python train.py --model="masked spectrogram model" --n_mels=64 --input="log_mel" --activation="gelu" --expansion=3 --final_lr_fraction=0
Rows from block 2 of a small masked spectrogram model, named by matrix and row number. Rows with one number belong to one channel. Each number is 128 + 32 x the weight over its row's rms, rounded and kept within 0 to 255. All counts start at 0. Numbers have three digits each.
After each channel's rows are labels from the 100 clips, of 14976, where the channel reaches its highest value: "strongest on" is what is common among them. Only what is clearly more common there than usual is listed. The data: chords played on synthesised instruments. In brackets: how many of the 100.
# convs0: expand 3x3 conv (model.blocks.2.convs.0.weight, 120x40x3x3, each kernel summed), inputs 0-39
# convs1: project pointwise conv (model.blocks.2.convs.1.weight, 40x120x1x1, transposed), outputs 0-39

convs0.91:150118086167118156124084136164132184147127083151110134152120152119122131115081161164124089119193087170067093205114134124
convs1.91:167171084104083081153159167157164082141151098089127200135121126131113076187109134115137084126135113104161100104156110171
strongest on: block (58)

convs0.110:082145076138099105116181137118096187048118080130184133140115093102158091129113117188108125143137108139114133171163146165
convs1.110:154100136148127156164116114116159190141160137115112144207152117095123165163118152117138135055135185162153138122126156211
strongest on: mains hum (64); text has "thin" (31); clipping (27); text has "clipped" (26)

convs0.46:160145121149120107190137144120138132126088093122106105095094078072116150105184107159086152166122181124155120156055148181
convs1.46:071166183119116109105139143166134166115135164135172185097159183211099121152109118124149072114129139171159158122151127144
strongest on: arpeggio (83); playing: arpeggio down (53)

convs0.15:112100128139129150090085186094126121078160179055110142166096111116145096074141103088135127088148167131129190113103107164
convs1.15:076128181125126105102121187148113071106136148173104115076116167122153172106033136117114130106111112084162101141107097129
strongest on: arpeggio (79); marimba-like (43)

convs0.14:141126140130128168153151158122085115115173182199114115169124141176122113144147141140146139121064182201100184130154100098
convs1.14:045087151151124078146104172128126096154080081109085154068090102070105136129131128126073115120161117126143127139133146170
strongest on: arpeggio (89); vibraphone-like (37)

convs0.54:121113090160123146095124127079150126060092140123160131153108181114148118081083187104134082161135077168080134160171157148
convs1.54:099198205151089122061120150119088130139128124077099064121087145131137135128145134140118134099128151087198148104100136120
strongest on: arpeggio (92); playing: arpeggio down (71); marimba-like (47)

convs0.119:103123161125185137173114144057153124182073126150138159098128163150158148161034097128094127168104123144108138133158110123
convs1.119:112099142159081139124192177139085126076164125135124105134071098103134129171158164118190112114130112132123147109098208085
strongest on: arpeggio (87); playing: arpeggio down (52); marimba-like (49)

convs0.71:132176183130126130126144101112104149085105144148110124077109067159167169139141097105080153068153209119154148157091137115
convs1.71:210114103093134121135146135145130175141134116154124175087147115153102141097045153107106109130099049139129181160097105130
strongest on: arpeggio (91); playing: arpeggio down (53); marimba-like (44)

convs0.76:111181142122174146130082144070092129132146084186111130134170165054192137128165112127135175130152118188126144123121130158
convs1.76:161105123117092090089167140187212119130133176096166098121126136105098122172073160108123059135152149102102123134113118090
strongest on: marimba-like (45)

convs0.83:143104111086147141132153092097130097101127142083156096199107201116146056150154078124119143161130166109099133136196138123
convs1.83:081155115158171165068104136149088139148130112089087106052128109131154138126124093157151100083124054156163137132134183121
strongest on: arpeggio (84)

convs0.34:117134174140130178197129097145095088078167118094169175175125145103120118068137094145093152170150152114123082131122101083
convs1.34:117125154079151119029119105155136140161106092092063124078143120151114123140147145189115088119132115081115192132127146151
strongest on: organ-like (36)

convs0.64:096164164071170104131143140115109078069152130167145111152118176151091130077143102122130148069082085176128170116124157156
convs1.64:150107060123145186110101126124094139148134110109113145131119104169160137136146117095125128135135178116133146182205036082
strongest on: arpeggio (82); playing: arpeggio down (58)

convs0.10:079148168118128124192096094101084147148132115064147116109109161093185138129160086086178098126088077099152128156132156150
convs1.10:131184125114067105075179145147127162107154141143070151154101105153061105131113142105099202139123144161097109100130108171
strongest on: vibraphone-like (34); marimba-like (25)

convs0.75:087132117095170053142124043145135118098068100132137138123106163185119076150150156109153137109145119152142112163147134069
convs1.75:152120118137097079100059162134074160068145112150095157116117130094114154097113121145104163127056087150105176139101077116
strongest on: playing: arpeggio down (68); square lead (41)

convs0.7:201099143155155171126067124141141120100101155131121125123165175119143105194100127164176132060151156138134126143087068140
convs1.7:095081141097126097105132160089074125104113098158144114161089128092089094064155039145119131184123093132102101103147122119
strongest on: playing: arpeggio down (52); marimba-like (25)

convs0.2:097216130149108126090136110114183130116113168087160149162126141140138087114157155108068178147060115108112117083153162121
convs1.2:152055145083150114169130124169077107104121089197162148093147110169132124131123107083147125119163098127112123194101077147
strongest on: vibraphone-like (33); square lead (29)

convs0.63:098129145154120175194115165097126148086141122133127116110108072082195157155128099122128116130160115147071209177116108124
convs1.63:183130116113105123125106118128089136129132157120102114184150159176161139164155154094069095097105104132149090153224084100
strongest on: marimba-like (53); mains hum (31)

convs0.94:094169138092113104088118172113114143144085081208119094155063149129104130097142115105141138135147128122073160080136195114
convs1.94:101110170136042136134117170131160176092116083102078129112154137117151153109076144111170131106097151189119180099120089118
strongest on: arpeggio (79); playing: arpeggio down (65); clarinet-like (30)

convs0.107:142095162169117163106157129111148104132149140170044128157159121097144187134112125100143094160132070149165048166115119143
convs1.107:096144123043131158136083099163147177119114130112141120086107170215110124109133164128102141115150151133068167108172101121
strongest on: arpeggio (80); marimba-like (34); vibraphone-like (28)

convs0.40:076087125138192141113133109172150140197120177165161128154121135132130120127165090137155121122160134106098145143026141090
convs1.40:183184124115110167187133127109113057084146108105106185148143138166146155104129108127141161104116114157103104133208091154
strongest on: marimba-like (35); harpsichord-like (30)

convs0.117:128151098147119189178143164141188093110163099192140144111122096120178178097108106118126145176061138137118155122074126135
convs1.117:100168101112167138128132088123110160166099131115091141183065099178141088110180155156146090123153110056155091081125126121
strongest on: organ-like (35); marimba-like (34)

convs0.57:110125206146072146087073143128124124108165110113099126123111102112107132127098094153093207131097177118091131112158177177
convs1.57:132086096148174127164093100171160120137099153194156136098104170124110124147101116136109098151164074162129104222102110111
strongest on: arpeggio (92); playing: arpeggio down (61); marimba-like (47)

convs0.25:115101085165158106099096069140142106124147083105129161122063154080160099143130169096093171137153116084076173121164155152
convs1.25:140137130178192108087097094122101085111132156137150164099162145187145163123150108198182107095144081108107089102157112150
strongest on: marimba-like (44)

convs0.22:106142086108205098125124102146122110133124141167147146189094127188120111102137137123019139148115121115139124149100187110
convs1.22:081116152154060127130186097130145144097073099164134124178185143074133140138111086171179090102156149148123102160121107117
strongest on: arpeggio (84); playing: arpeggio down (51); square lead (36)

convs0.61:225122141070165113087155135163110154129088119103142131128137094136090086137158074132151138102104157145151048122142126157
convs1.61:111085111101148083145124128192148134174079141133094115170182169105167152113166143076165154122103160098124084173103097155
strongest on: organ-like (33); square lead (30)

convs0.86:147156167133137100112143176160107078125079104109139146108114123103171130111139097151097123239072067105105124140143117116
convs1.86:172146119118142122093191096089118031132144159151122171071113120117165122086148170163156147123125154082134130158120112083
strongest on: strummed (54)

convs0.97:186122172111114158103123123137136177121138156059112111196133114110110075143095113057110106145115106064165168130138144099
convs1.97:098158141188091155126144139169119098194155112141130094048115098165125097108147134134162103133122132184054109110157153146
strongest on: arpeggio (87); playing: arpeggio up (53); vibraphone-like (29)

convs0.77:133116158114136158118111153153074175117080120125081076159085178139073155155151205134121123168141144085151146130091139171
convs1.77:152138078136119061139115100109143076131151109107131187117174127140159141119093056116128124092121161149111133163141118032
strongest on: arpeggio (90); playing: arpeggio down (64); marimba-like (47)

convs0.4:163148119128151134156144152129141155160148113214127156137170133062105191080120091189120101176132128179124086111109120129
convs1.4:144106134114075103102084112138095113110120143080144113154100171191176135171109163107151086062126163068115128115163149173
strongest on: organ-like (29); marimba-like (27)

convs0.42:144133116104132089124181126184194182127130199125125177136083135196124120164158106122130133178159108096136131082116155138
convs1.42:150172102167145115133112097139124123122146097139146070163168147129186176127091125157090144060120154171065176159117083126
strongest on: marimba-like (31)

convs0.114:134150117065152101162153122146096120088100128025124134157165179146173092115100107139104100174164161106101134148160134138
convs1.114:084141119121096160133143151130168091192121086098078117113119115169115088206176113171137090137120124088132130132122153057
strongest on: arpeggio (87); vibraphone-like (44)

convs0.24:150149152155135148155126097103154097079107125101151120184150074055111150080140139072092094128137175068110140140165131090
convs1.24:073177089107111098097108083165124117104080110160129156165126187150125101182105048173111105155133112148164143142126108122
strongest on: arpeggio (85); playing: arpeggio up (52); marimba-like (40)

convs0.48:117069134111142178107134103075127143165152159118128153068176159133066102103174090141164116082169082122155116159112118093
convs1.48:116144125189128110099155171173103178102120088119225146133116155100146165166106124140150082153156145091078119168123149121
strongest on: clipping (30); text has "clipped" (30); marimba-like (29)

convs0.28:156115197090116168074171122141158125119110149028125088148110147113140181157145110123120118092119098104108111144124071102
convs1.28:138062114130138099129199158186154178136128123103151108118136119141046135191057154108125111139164095115120129107123147139
strongest on: mains hum (88)

convs0.47:117096111151116114166127162096113098091200158191122133154208139095126089147121073094092105141151156122078132141145093151
convs1.47:148099182145087097211136085166167180164104087099125132132150117127079132146100107083174122126103137179110128171147148127
strongest on: arpeggio (76); organ-like (41)